{
  "arch": "ecapa_tdnn",
  "model": "self-supervised audio encoder (BEST-RQ)",
  "dataset": "telephone keypad tones over noise or synthetic speech",
  "train_examples": 39062,
  "n_mels": 40,
  "hop_length": 160,
  "input": "log_mel",
  "win_length": 400,
  "codebook_size": 1024,
  "mask_prob": 0.08,
  "norm": "batchnorm",
  "hidden_act": "gelu",
  "depths": [8],
  "kernel_size": 3,
  "stem": "single",
  "widths": [384],
  "init": "trunc_normal_002",
  "optimizer": "soap",
  "beta2": 0.99,
  "learning_rate": 0.0034,
  "beta1": 0.9,
  "shampoo_beta": 0.99,
  "eps": 1e-08,
  "precondition_frequency": 50,
  "max_precond_dim": 1024,
  "merge_dims": false,
  "one_sided": false,
  "adamw_lr_other_params": 0.00072,
  "max_grad_norm": 0.5,
  "ema_decay": 0.99,
  "max_steps": 9400,
  "batch_size": 256,
  "epochs": 61.6,
  "lr_schedule": "constant",
  "warmup_steps": 470,
  "weight_decay": 0.1,
  "adamw_weight_decay_other_params": 0.05
}
Rows from block 2 of a small self-supervised audio encoder (BEST-RQ), named by matrix and row number. Each number is 128 + 32 x the weight over its row's rms, rounded and kept within 0 to 255. All counts start at 0. Numbers have three digits each.
Before each channel's rows are labels from the 100 clips, of 14848, where the channel reaches its highest value: "responds to" is what is common among them. Only what is clearly more common there than usual is listed. The data: telephone keypad tones over noise or synthetic speech.
# c30: last pointwise conv (model.blocks.2.c3.0.weight, 384x384x1), inputs 0-63

responds to: number of keys: 5
c30.315:147051073076080098136132107117108161099076079099126089137152083105153168165094093148116190075127134132101206124160115146086071104094099107104137067079218076172094056105128119114085158109145176

responds to: reverberation; number of keys: 9
c30.319:207119118075121118109098131086162173083108095113137120115105079101099201130175112126096111153134165146143136105144121148085126063119121142113107108159077082121063121153181130149146110113108132

responds to: number of keys: 8
c30.143:176149122126130139130096088121129165127094140104144097117127140100122106155113161128153130141186132155193081128120080082061152087131112150144082097094114135157130151056145097078086109151111137

responds to: speech
c30.256:117081147141183146122209125097087146114101162126154179105078164107166137089156086155097085132153150107098099125135106158177137087162104112119115127136116116120124095074186087141141114077113113

responds to: speech; clipping
c30.182:160155115161119135150112102178143163091122152111160091097155132117102100106102070119079159134141165110121162105110110172128099114171134148119114150117165114184162138150179099154132128105154149

responds to: number of keys: 4; number of keys: 3
c30.50:092045087065131141121255137136127135087113088147143112125151158128087139151126118125083143103136154104192116172122107081092095160117119124153077140157150099140099176149113149115101069088122122

responds to: number of keys: 3
c30.153:133175112148100097117159114155080145159156156168129138070149134169126156132140154177165093094097139116123156077154171145122075100132123142112134120131098132160135137171087161115141119141120172

responds to: number of keys: 9
c30.352:068193139105120125097121138132099130094124151072104143133117127119101151165125073101067142127120094131104125074117088119096124126151131118109143085067142086090127081168115170097134069165109120

responds to: clipping; number of keys: 1
c30.252:169135147200144081052122117119105147080183137202071164046131137068140119159182115104078153158114159113138153088168113108085145200131167153129094118156152120088114183150214092102137153129165095

responds to: key "*"; number of keys: 9
c30.203:171157080101118119131087108120116119093103166065151147142108086120140090147131066187164097105147147168110093103121087185126173103098104116109124089128139167125191106127079183095098131114094110

responds to: number of keys: 6
c30.84:188111082071092115105129132117142133109138143121148129101110111113105116146131164150167133123084097146104147127117098111066104140129078132074159100160130117147172147097144093079100124152129069

responds to: number of keys: 5
c30.53:108130054178087069128119110114112117134083121146140095144077131112174105100146084115101123113199118097113098144070156130149082085137087121119085055095122148075101100110127118155143113189119089

responds to: clipping; number of keys: 1; number of keys: 2
c30.382:067101144081217092089134092105111109134113142134187158085134077087132125162217127131071157218113117142101084128039173058130105082153085101072098106138120103104113156108119109136191148109123154

responds to: thin (high-pass)
c30.91:095115102099106152147141106076107129118101148081140087087100142148114127076100120186124119105093140108051111168097127125144147105174124088107097142139096117119137141103139151131125107082098146

responds to: number of keys: 8; number of keys: 9
c30.317:105099138131120134117103142113173129098090133137111125124105165126100126127104126123144105141143169145117144164068102089079109125130134122108119119082168142137109158098111122112093120149074134

responds to: number of keys: 8
c30.146:149135075091103157096086080104102146138109189088109089179116148107091110140093147099110096080139129122166118123133124084119109086147114075113116153172138128171148181092124071069097127092106081

responds to: number of keys: 1
c30.56:151080137122167110185205139116129122167144111152148130175139103119145184126111128166149192067130081133086171129116084146128155174141145085122123121103118115132087164162126059130140127118183179

responds to: reverberation; muffled (low-pass); number of keys: 4
c30.328:105132127118128155107132143157115090088135202121130109074117128203116189136142119106110163069114152103197146161160131124164150137159147134155144174108117127146091077152130160124103106103138240

responds to: number of keys: 9
c30.181:172145152077102113106082118112126106100146142132125137120114129136157133126168121156045136140132113145125135138190111127067103135132154061100143118096115149151164154090127126174112136186140078

responds to: number of keys: 7; quiet level; rumble
c30.305:160117172122115141157159126141110105119081154084091100055128111113161134147158114121141156105128145164116109150170148128177105112182101095125143129123132136164118143137146114150152121090142112

responds to: number of keys: 9; clipping
c30.162:093056119102187133135171156106118142140177121157104129126119150138131069161156103157184156111152156097104108091149112087164105165112126154112140143110100118105133136101139116115137096173185130

responds to: clipping; rumble
c30.117:175123117124107197091102140137125107190142115075124137135121147115148173115104144148137111206072132157122126093130164178150103116140106121125084101119091122135112140113116115200149117142081151

responds to: number of keys: 1
c30.345:085097128182159132127131144114120127129043200124131183149189103150059129133255111095143183255095077112110238115029097143134016187169092115063115193110133205118078107081196164142196092118166142

responds to: white noise; clipping
c30.329:103073131071105079113064117118116137022200107074113155144061142089155155149156107105179076101089118139148170136136154128113138122054141088106148050132204105171164090087125105167129096105139153

responds to: number of keys: 8; number of keys: 9
c30.71:153146187160108148082154133096120072125095179092163104077127101086109125153080085127089087109114170139145103139083143117109151083164116116133166212037138201136060166090180181163143144107134127

responds to: white noise; clipping
c30.164:136152171077122170122096103136206104144113131151122146133116100135096118111130108155105104178167121113143132149137108117098137095152157157132089101186109096108104132129076205073112084116114131

responds to: mains hum; speech
c30.285:099137108059203104149100069157113057113119125088131089060166102141117101152087146154121132178168163108085140133177090105148130165140208141214097117117179136118140126081159133180131142115139085

responds to: speech; thin (high-pass)
c30.272:098116118086126103101133163174151068128176192128147226125152097116170057101040167162136158137187147139111113144171173093072114203159176138121187120216125112130085151178118099216067148129122172

responds to: clipping; number of keys: 1; number of keys: 2
c30.101:121144168109128134090117116119170088140064122130144193079054108106120119161108076117144104166169134159161114070136132090168115073162102098129118138109097159118092113051086149137172150099084162

responds to: key "1"
c30.333:164104102041143106118078129166098146016138113119128153156078140109155119105157000148211127158149117125138133135136255161140255136128115147197172156111185123154075123156117196062106180116110086

responds to: number of keys: 6; number of keys: 7; rumble
c30.236:155117104113068103182194069129145169130112113111147127093110128150082111081078147103071149093160130134077140117148150105120162119153135155073075150149077137141129099119091075117143125147112116

responds to: number of keys: 3
c30.210:110080107158136164121146123161109167113185103148117208125204170146090195145135091106102139167148123114130138129107150098113108162120119132170157149100090107089119105117164099089080113167087072

responds to: key "2"; rumble; number of keys: 8; clipping
c30.14:128113132146109129128079147126083076117163069088139121093077136147170107140095122194146187129109121139140108161108122090103152108105107173142155108096090067143239102111112137124119148145170152

responds to: speech; mains hum
c30.38:108133124108180143181169161119141126118131123131119123121102137093100126095157118101126175131162112129139140144140099163118159111155127115103150094121164060102113087121092099189113111130194162

responds to: number of keys: 4
c30.287:121107172110118125094148117102134169119142123181154110122119149096154125120138143132087117152102118147096090077213135145134163143142087109096093133157132143188109101117098107126101154137137105

responds to: thin (high-pass)
c30.2:074029089085161165123106170128151155098106104176126119141152137092141072131091127191066103074144175103156238185165152128093124099101160082139101111142118094137057114106146109106112110139133123

responds to: number of keys: 8
c30.307:136143143096136157123127137131128095123098171097133153113168133056130161194161144153110136124161110138070110079199104117142145087202157157108115114101165163210164122153111128147175139143114110

responds to: number of keys: 8
c30.32:106122094125132133088109135116151148114143123118155146140140155135126118128088077129105155155112153143113149103078108138066124142084113130128132146133108123105110150118121155080098119156123119

responds to: key "D"; rumble; number of keys: 6
c30.273:121117198110132169101104158097162180122138066198097102107096154099089114114165117127104103087122121099140101106063136151128166110157107137160155103136082106116117062214133116120152064131160136

responds to: number of keys: 9
c30.311:138125133164102082112094108109103152130098200212120104093090120147114156076110108147082118106081130102171228115093096084126169122133102134164154146148132115075098088136178113116166101102123130

responds to: muffled (low-pass); number of keys: 1
c30.335:126078116071134116138105183144141069161031087127149179177218085255168160114067120093140190128063179124161091130075198136130106117089116126137126159143081133157101124053192108114059115122156115

responds to: muffled (low-pass); mains hum
c30.359:181167177082183122141091133175151148078138109132115122098142116198137158136104118151050113100126163128112125082153152157089075067107097112113098159076120108132142169112137110169137118089118102

responds to: number of keys: 9
c30.344:167167128112086124109067118120131097127145115109104094123119144130071137188161091075112120119118142102128095086167111125086112113149126119161106101105072111129129115104135121118148135149097098

responds to: white noise; clipping
c30.277:127157111182110134065127176077166104114126150162118106098110119104144135125096145152144115143074190119143157093156119157167132177100108066116092126125178137138140136167158116117055183141053094

responds to: number of keys: 9
c30.140:103071190078156056076157122118136148187135162108130141072137179152069085134165143115087116094113132111146114144189099108113130106145096129146110142180054175105110168121098123098144140091148140

responds to: mains hum
c30.260:118167118193148141115131101077126054108193126092152116104098126125112116166176086139118136088115115108156121055146139122176154121124124145126140093083116157138147113152173144163122107103179152

responds to: number of keys: 7
c30.174:093110120135137134123169121108125093135132134103124140165124075129095142119113104129107157112106104115105111095137155160126131122114146120144118134129138120131120092073130109126122157104117122

responds to: number of keys: 6; mains hum
c30.353:173152086088164095101124087105148119105168126144075112103121217119088153154147073160122154119142104116112154130171078114086119098108144110143090125129110075124132141136158129152124148153138148

responds to: muffled (low-pass); number of keys: 1; number of keys: 2
c30.348:161136132092100127103119186204143147177115078089116122068122119240117169117082131183079118103150255131139103139128105081094184097179157098178105230127122109138105134123058150144169138094090157

responds to: key "3"
c30.202:032092110085087108140125125121146141116147142124125201093105149129061139095000219161128130142074072082124083138095134120155122206131123146114210112116202129157072111112127131153000206099136255

responds to: thin (high-pass); mains hum
c30.112:132104103209161155144128138125129082078217121114167066117121163148066133137135140148109161144115117150110255129127115110143122207133130131091074116097174125091162101088138076124131136057144167

responds to: number of keys: 8
c30.301:179147076095122132160112166176107131096129164092111134161095132128085093147108061124139089131125100118168091146118136101106081109152152101158176095117132211156046196055089105108109130080061119

responds to: rumble; clipping
c30.95:141171119130090101108137146128130121168089126083090138086135137108174088164183162158174171120156139135091125158139173101163116106051095131090180094105119161154191125151087169141089136187160129

responds to: speech; clipping
c30.161:107145192106094137105136119139168144099186125075156135107135178124087208161084099094129123140117102170160111147119130099105108150101089089119200123139133062139152106102116126109107110139144092

responds to: number of keys: 6
c30.108:103108152118135122128042140137135088124059139146130149127174124153147120151130125103110147150142150111098111144132156145118111133146119113137124127153121109118114048044088056121169111130117134

responds to: number of keys: 4
c30.106:112111125087144058153217133158091200132166164156095168103201092141119143122109098130097141146141149190157237054104087133110138103136137160120159144053067101143109078108072123164120099084160184

responds to: number of keys: 4
c30.371:106170124086084151152112143108135129122116143118147132153072134094144113129097132138137086149170139145126137175155140132104127109187128129098139086132107144103062098098116065084172096125112115

responds to: mains hum; speech
c30.46:165140099082143086180095216123116102181070101131108096118101129154103157148130123190056171147094128058141136092115116155162134109137144179171148146157138117221126136162155099081131143142134152

responds to: quiet level; rumble; number of keys: 9
c30.268:157156085069087137146110110145219103140108152099141155109118127111143109142106158174118161122132112184118157174101104135082139063117115140117112121102097168176105119111139161117156144172078112

responds to: mains hum
c30.324:125108158143211086178121104116132074065166120202255107100086120153198147084116131165109094123139146150202108110107127200118102075125144219088182077063103111238060150079164135068151115140128118

responds to: speech; rumble; muffled (low-pass); clipping
c30.154:115151200106125133158127101119085112063138101139103105147080163141100078178172117125146116190137123080127156108091089062133141141099150119093160131093201160115057157108150143150081092104129132

responds to: speech; clipping
c30.291:103095162129143077143140081123084144092093196132192153170078106173112112117120103132167167137127161140144143186227113125087099112189064148138146176149169186128119108161134191092107182125129172

responds to: clipping; number of keys: 1; number of keys: 2
c30.309:147143111129120139113113154114089120131087093112102170137054113062106138124121079098125125152101121134128077084092130090121151072147136166125106123126100114091109113123157166124159151133117119

responds to: clipping; number of keys: 8
c30.224:151100136143144156143092147138155123163119100125094178066136092114087107098086092178083130090118164203084117151143135132115170170116108119104123163058125162102112149130153176111137121129110156

responds to: mains hum; speech
c30.280:143134112114195093094104054111170144159117148075143084193092156148150110101190096085165065130127187142100119196128108147110139157134166102255058121162144117090130112146070154212134147119153170

responds to: key "2"
c30.179:145135154148134127151103125106201182112106145134153056114117073146063146115106124140098107139169123122173225126132124088126164086099114138155100064167068142147076133155141147107094181113119159

responds to: number of keys: 8
c30.240:129145134081153130125147126157128124111145156121136143107124126148175115105155117147098148151102139114088118108145117118054105172131099082152129136146113128137124077133123126107110092114133129

responds to: rumble; clipping
c30.80:113171044165108138106173142136185095133077126040111155123154156125204157128146157140162178125132130175108075122211178122202168166090099080109144111128106155144214202139127195108131164163101179

responds to: clipping; number of keys: 1
c30.228:071105111184092096140085157163104130072136112120150092112125119129181117164100179124089128143084100169164096088148116105121219150146090098087052086135168094106141165161131111141138121130181146

responds to: key "D"
c30.75:158137133209171091114095095159117131243098165154133124203199136173078108097148220143192130092125071159083122101137039115112114095120133148131125157119183096132072190134156116104185083061118110

responds to: number of keys: 4
c30.265:104075095107125126121090094141088138145080169117146157093157114129140165127136104131136144130147097114155054143144130127125045155145088114113139107169172141119185103115145093126093122177087134

responds to: clipping; white noise
c30.332:112187177146161171145148181127162172089126088087141138179181121159158095101080118121169089137134131079071116129063079092106131095087098148125117125146160122180059073129097140112141182148096154

responds to: number of keys: 9
c30.23:193114130121146117176116084151156133086117171139145165181081121117177096105129146191138077111148126168140172140160155109112147129098143211135091107145195099158145135087063102100144178122134144

responds to: number of keys: 8
c30.9:092103126096091102159129113118154100120111119142137087092103130122126129150130102169108096104140123118162120114138154124144091125113126074095139144100123167131078131090107168169114115084094127

responds to: clipping; white noise
c30.73:091104191123109081162083148112167124143255125108135037091088070065163084136104076138058092107198075119083145090151140147153180124171123144123163127044144137093059109143201091119142138157168109

responds to: number of keys: 9; mains hum; number of keys: 8
c30.377:088095136129161141104129117149195092127089129123053163095125157124144102185155089145116159116134102110092144165130141104041095103124124163099090086100124119155075122153128202136135136122133154

responds to: rumble; mains hum; number of keys: 8; muffled (low-pass)
c30.357:090108118116130156094120151100115147090133161125105152117153145140169104117128134153138110130092168138070143145085117192127136123114114150129154147096142140162059107121145143095092110155163085

responds to: white noise; clipping
c30.30:168111175073116142089186085156172181134139144076128117128128117129062083153154186163099067142069125117138070097114184113102126118111122122129134120087135163099059149152152136087117166148123125

responds to: mains hum
c30.158:109084103123093114125189146096161096078089161110161094129126178133210079103176096092128123174116126174138097110138161166095152112143151075206129144037097139161089152158146131139138115168164162

responds to: speech; number of keys: 7; number of keys: 8
c30.193:152101160096124184134147128117198116129092130172143071101138133117220105157164160174054111146127118127162135115131135126190156151114125135134166141101126144090106148178098182119149116137137158

responds to: clipping; mains hum; number of keys: 9
c30.366:138171156112222122152117129133189058119148108154116121124136072133069100171158164131169152136158122168094113155094109145128122158088100116109095147114170127150116143106146137101101196113110069